config.toml
train_examples = 72500
hidden_act = "silu"
blocks_per_level = 1
upsampling = "nearest_conv"
init = "torch_default"
beta1 = 0.8
Rows from block 2 of a small segmentation model, named by matrix and row number. Rows with one number belong to one channel. Each number is 128 + 32 x the weight over its row's rms, rounded and kept within 0 to 255. All counts start at 0. Numbers have three digits each. After the name is the row's rms in percent of the matrix's.
After each channel's rows are labels from the 100 images, of 14848, where the channel reaches its highest value: "responds to" is what is common among them. Only what is clearly more common there than usual is listed. The data: rendered roads seen from a driver's seat, with toy cars, trees and houses.
# convs0: first 3x3 conv (model.enc.2.0.convs.0.weight, 128x128x3x3, each kernel summed), inputs 0-127
# convs1: second 3x3 conv (model.enc.2.0.convs.1.weight, 128x128x3x3, transposed, each kernel summed), outputs 0-127

convs0.20 101:137113101162153089160140140156176144163165125119189132170138115214126163127131145158159153110165136130120161159136098153111116169138151151159161169102137167106166131138128166227122196157142189115127138151146175135133110140194133119166130151109191141116138180125160129113192153155123088141104120142184125147134174175174069132177148178106160100142132075118193122131129170194094134152167
convs1.20 088:160157176115123160126107133085107145069100192165147092082131119029135120159163132141140096163103158150107145106133158094176120069080134108110159093183106078156132160184130105090119086096144118184144157093123055120115136123053110159132133113153095130166141121114152148115112159098154163138142106139087173133158116108117180115095120095144148142113090205193123108111183117103190137081135
responds to: truck

convs0.55 096:130083107192166168134199126116107122156164098153177099116174112099142147142097134154130178125150121118141172108193136170131142192105146141161128100131056128131181134113089156114160123146154187129164138081105094113120112146218127126092142082119097146182148145168166113118153102143114047121117140104145039165088175097106151137144167115143119156116153162102122096167122146142139204103168
convs1.55 124:150143096116064059184112129109131153086139109161093164108089146123065122144158136097135150129166111145184082143120137135118161131136102064057127124129175109074141123098136111075139101080143105121154095181122157109146157134081132122126093183134154127103130166116107102129109152160138178080195128118144172089116148187137165101086139178126090106133066105159125187086176147099184062166116
responds to: double yellow line

convs0.74 085:165212133160178099109151150204126143175149161147103189145105136162124113173169147135170127143113103108171087177174172182129128141138179148176145141110157155100166187110114145137134153139118107106094120131101066121107130151060143188078161130058145097109146148147165122160151112069117099125110187146135143077136123150102173157152121102122045086094141127109127122164119108127181121086128
convs1.74 089:083139111143111150087141127113161121143197160107213135125151140134119146110101122117054110088186153113042145125065150100131098078140094117158154104187104125135114090083171205129153146162120153134104106079119184126151114138160177148141117112120095106131100106156111172132145110195117132070106128079150065128124146126159145124114202144178155134148092049148119135133132170131085093148117
responds to: bends left

convs0.114 105:086133180134142161109175091139102092167137112108138131162141098182089163132106125169150166127129141093090138165158068173138134166093160186153164132085143165156095156091171140117108158135126136100112126113156124230170132156126165116078144098125150145117115117095151123138141187115172146104127172179151151161170153169144074109154142172116123192185167098099146129161166216126084168167154
convs1.114 097:149145072144123084156102099102133135075125142161128129138155119043111121158137127088133141125124133160188197104133210086176089102132119091102108087142128091076194060159139145132127104113135101136148119143089134093099124148121141163200133195147117178153128133141096138092090175126155169167167111070122174091129154124103184111106149111097174091130118191171134087128121087127180117086109
responds to: bends right

convs0.113 114:170110178122139094163137148187121169130112157111115150152128151065100125166197169136162086136173098138160094159071170124162126110132164140144146101189192145154111184160190132164165138163120186111170148164098160136119157154122125177142156091128149161144107159088157164114154154152148187162114136151156169157138133134162157115140081181195157120102157116105094208131080157119143123156173
convs1.113 098:136131102152124152168140160146155040114151131128160146119185099155147111094122083137106178206059207088118215115184110134132110161112088152132155093158118090166133113153053102149153146122100115090135165129172148096151125103122120112149107126129098078136166109132113154133121178122121075130171097119126101120117132156097075132132154101083094155160150101143161090175207106170116172160087
responds to: bends left; line: no line

convs0.1 118:153102134164124107201151126147166190139119150153144056142132140125114133136150144133203161110207121151117133103074091150132112165184127111066167154136114196111138134145091145144137159103096177140191134195129135136162119166132161122137109197123168193157159141131180093167147143132078160153119177159145174098123124194130177197157154166158171126140143154152167129121148114129164110129115
convs1.1 115:097178131096130157074134121092119100107121178111183166081135130072170120092113150172088168153094169088111143157187155117173150100080087126138113092172130083205138120165188162102100115166161133141115142050170089130076117092114081195156177053115101109131139128147125172103144117113174125127144071128087124150136088092152093111131112125139122136114106157150184132145172149156125154146149
responds to: truck

convs0.43 073:105171053073102160094136086152156116164167156202189149128093065152124079101121187188092110146127172135138101172160152142103167140132098157112127128136125124181120097121114113094162084129110178145224068115147165113088129145125130102109120130131176103109134185169076152135137081159150151081091156144108149171120152089072102111145146118108147141124135113162129152123073112158104107188131
convs1.43 097:171110161121129140176147172131132117079124089146149141083172076128157158101158062152103115118155139093078164147137098132172064080218152127152176133111123095088148106124107126152153141155121138104106100142101103164111090107103183160124112083140067113142135083114197161134133180097174122145094132092087108086167183155153139166123116083147136107132145134167166073169091090179152181113081
responds to: bends left

convs0.19 099:155143137139185115111146203134127142137160133148143188150130136122168109089189176174139134117119153082161091146116164179084102093160139177167095191126125089166100185125132117152161133216154163147116108112163152155134122156097134136131126070135100118182139161149134160144192126151125091117105074076101116167161135085176146151154134159172089097124174101128122200158087137179089153170120
convs1.19 109:204091136155109113158116133144155111098111137128100065109164103103158119093113086124154107146097167137150159126147119135154126095162153108043147060153132133113171123187069081137156095088132111123140108170144104137088123104124129096139115106176121103142145095141148148143086144063172196145194153167114183115142197193099133146115147083106144098120127180153130052159164110111179091083103
responds to: bends left

convs0.5 097:170128153134154091154150150174157177155120130088104158188116120157124130168166159150146154119140160160169115189092187149094101126084162115168158201094197155137126177149184139142113189132145166137144162161112170180161088176141061128123151153119199156146134171100127147105158142115134145156133127153160168155142138141133084102176177190175121112166137126125142156134173205156130141162135
convs1.5 088:150128139126160128103127167095130078094176171154156108069168117108155105106120097144142145134090175077115189145159124096192129103143108159102172045203062084153140089172074130143159154140144129129136080125164152130099154055116125135140153121155083128150152089145147177111113175105129102132130134142086125111137136152121151162121131078101227145123135182143145050151176089144145147120107
responds to: truck; bends left; line: no line

convs0.27 093:160170097127105115096114188131100085058152162179120091108165202091222131119152110174113067120125063166132136065072163106111090067099068100138153106163115119188122181156131118103115133130119111150170106156149134119137122127105108134124104082128097118143108106163174163122107137150185113096116168127160109107174138119168193099088107080165101155146099097133095163119121168135117105118157
convs1.27 118:139122108170117159119109077123138111175141149114141151167099134102096093078083224096147124120115108137130115139162103165083149116132090076111099079156132190082153103151188157133104079131157101145147153148105125119081169149127115143095168138108138159153161142210134136117147110173116120130165159134140178115127157140140067096022114156122106103150121080107122140108178051042132095128133
responds to: truck

convs0.77 091:157139162122160117190133122156140189100106147118132089164122103131133118114181150153173128117129152096134151106109118186140129113155178112075198138118141143124148172216109130102105121089142107125153135157178079116161155133092170135144104095159115195153118127139199123114072137082143154149188133153146156071171171152182145155108091144138112128158078190196167132097196104167152090098111
convs1.77 107:092192102163125172067146083127105098155165168069184191175135158104097100142087160145124127089102131133133150158174162133112111125111078124183090088129073114131125128057182169139124189144146145149117146095131162141086119153166076213118180135090133118162147157150086126109150092144119117124065091092134126157125108044144138120141135156136126139125125077109097109146114120166096179144171
responds to: car

convs0.36 096:152125035154189103124122168072167162108088135114112121135076134135149083099087127153136123192142091137121088066173102141066141120116115073109102164123131175212165120146150108183132104135207102185082134113125122139078157091120083140142178174117122137133149108113158148141100140138154153072121161135091130194110127141147132141103126110091136111140137144123139138067177099106143083075175
convs1.36 105:140100163159128124140089156130155105109072147084172178050169087068127166108155149144124125112091109127160149143077139072167150102133137187130163102155113128129118128154099146146166162175114126055138106150115118121109190188165106121190100066109149078113214080157165108095171160092122114135076103146149110098158114122133119122094118134162171159112188156141115130139112093175107191120110
responds to: tree

convs0.61 100:095112172128119214143163152137110110163168096101154154132147120185151183161135111125083170145137152176115144163125076129116099131121170167200151164117084090148151150148143121176130198126087156099097146100134118164180120158180115132158135120118175125113110167120096135151194162180100091125093104161160143149130143142151108158180133134090177170134150098128135144189092155152038187138170
convs1.61 099:163140105121123062181102158082151141089127168192101116111102128058151100114194177096176090100149131108147092105154192120172160100169146062083135091109191142139167108170173157092099074138150116134140130128105109095125120105094140161153135132148095178152093143098166129089092103099133173119200122130123147061139112131142118140096114117135118072119098152154133148124148083128216098085121
responds to: bends right

convs0.93 081:163088104041109110125107118201091154098146083119091083110096110088136119087109106157134112188136128127096101135071088103087118100148134067096107126157139162117097128158125104146227126094104161173140139098163165136120173099115127129082099093126114075111170148154092123126135143161131155174122124081162117145082131132116165034127085109149073115095104125136139132123092144105112069197088
convs1.93 109:108149079129183083154111158141094135075099094105109112089186101123137115137117140168095110096131063131137106107121104119118148153148183200141185126112116111074157160186132166110110137137066072085100130106128108132154087197140142084168095090130179143138113073116158129126129150060130105141121115115108139094190121119136162148117147103097165080106149182164176056113116149199120176111092
responds to: bends right; vehicles: zero

convs0.84 090:158107159072149147118154170143109165102189109232070119138142109122193187091178087133096153199142083132149100101134119112139139148135118120123176185081153117167097203141084139114117128178113096146163091094140106086156118129110161104101159142177110109122136136058117102172122147142151119135157143115202125112150127118148186143181103107176110122108110080147128122181101168154151160131140
convs1.84 103:134103079139132115174097112089168109105125171133177136164144114100094078112101165108138148114128137110139188129134150151115117118146122108085069065158134138046177099165115173124122086112139097120155141149119141111073153126085151148105117128146136156167172104181182125118144169149136147107188150097140188092144191127130113086057137117080116052190109146168137108134186055092156098111088
responds to: bends right

convs0.10 112:097073180177123172128128137137114171178115100138154086140092134112141129201137136149153162149165132167115138161185162120156150127128115094087130146215055164133144121123133146167097187164117175139136129160112126137140219136136170186171162137144157174142158166118177096120137095161138142129097160154117137152096094153183151148150170174155186136106164140122145205096150180110106170123147
convs1.10 100:168187080087135123160122176126182119062154190170163140102139101135111175088162146125110137157110129075165168099136135116151156109125149140102122101128240110130137142132148117095136074125118094113165144126142152088131068108112125139107129130160091138182109153124077122113119178113160138133214098104099137160121128107138116182122116092086079098139097146201160071196156095167182125133116
responds to: pine

convs0.83 113:161154200161161143130162168161118125114124160099154180131176156113119153185193165155162144117122165162145139164124166126165146126145171169201158141124116101173136169146195129136132132173094188097155146136139157118161132160121132176138164105120140139212092151147121175112174157149165147178089110114111151110185128119130165125146153178150166168098106160189106141182112181182160155159151
convs1.83 076:143077083185133134163142146141131098109151090125116111099126109143177113082070105135113180164177178084132138095161109134115133156153115122087154085114147145120153113136049128176159178144151131125098192110126167164080127138132166114098098103115122108085138050142188119166140143142075119091198155160143112091081124172124088211150133111099103088126129120061130109147156088060110122158110
responds to: dusk

convs0.41 093:147167110117082125077137108130155142135155131161139094116109080171132144065128078150157108117140148130095153186106083139117091161132158143089150104088138140109094139010148088107126176112088133150119096159158151158168079099139200086089084152095183089145132130146134103146139115065142118103137147159151128174168146076072138111136110089118142180185141104085131053166115151140082143159119
convs1.41 105:094173090140141153134105131084085121155098189132157149125155174088143112089124183077137110145119139129113127117114206110159133075109117095153133080124128148159156074150193175086113099145125138157099170070075066086116113150098128190147198115144075190169085137115102150043118134167129148144113085071149128124145126092146145154127155150131144097120128118147168199122130148100159137126178
responds to: bends right; double yellow line

convs0.112 086:136090165111158161188139122131149122138120165097121107137132078133147110161193144131128170144158143085122148140131129168128154167118120208116195142125186124190138118117084143126133146119150106112238138159173122115171126114128112102086145186145137182157146073118166076130103176107087106144162203171101082111121157138108107149113112181123126157163132116178144066112185141131117183113072
convs1.112 114:100163109130111124081131088081146153130141126125217145105101134084119109119046114164107151097164164139090087133100160121169108072116085088162116088173072126104135108117168172149131140125148152192098160053094142121071141158149115181152146079089127140091091125142116127088124115163109155080142058126149096142125089136156136108120154134164155104119098094110118169109071162087065085168170
responds to: solid white line

convs0.92 089:115131113203139130109147125087078111103124149157148107151118087141101121113100131163083145088124126150152219144172143156180064176151084104122126145117113128080154117154119144144122121072154072140123114110123111118152128146151148126100153139201076068146190081142189176166152127043166100113189124129121103091148171096140109146125130127159107075181181133115107113140200082102133134118081
convs1.92 096:108151139136130122138062169096135140152128154044164146104083144133078114155122168145120181117060092096155095136082097121093189123097114169143116108147069154146120139102141181149108116184095154108143092151136182154126192118154095131118137095092136140082113129158113124098135098176097098140088095145095097167103116146125110099086111161112185139075137062082096129087122175154062119197172
responds to: double yellow line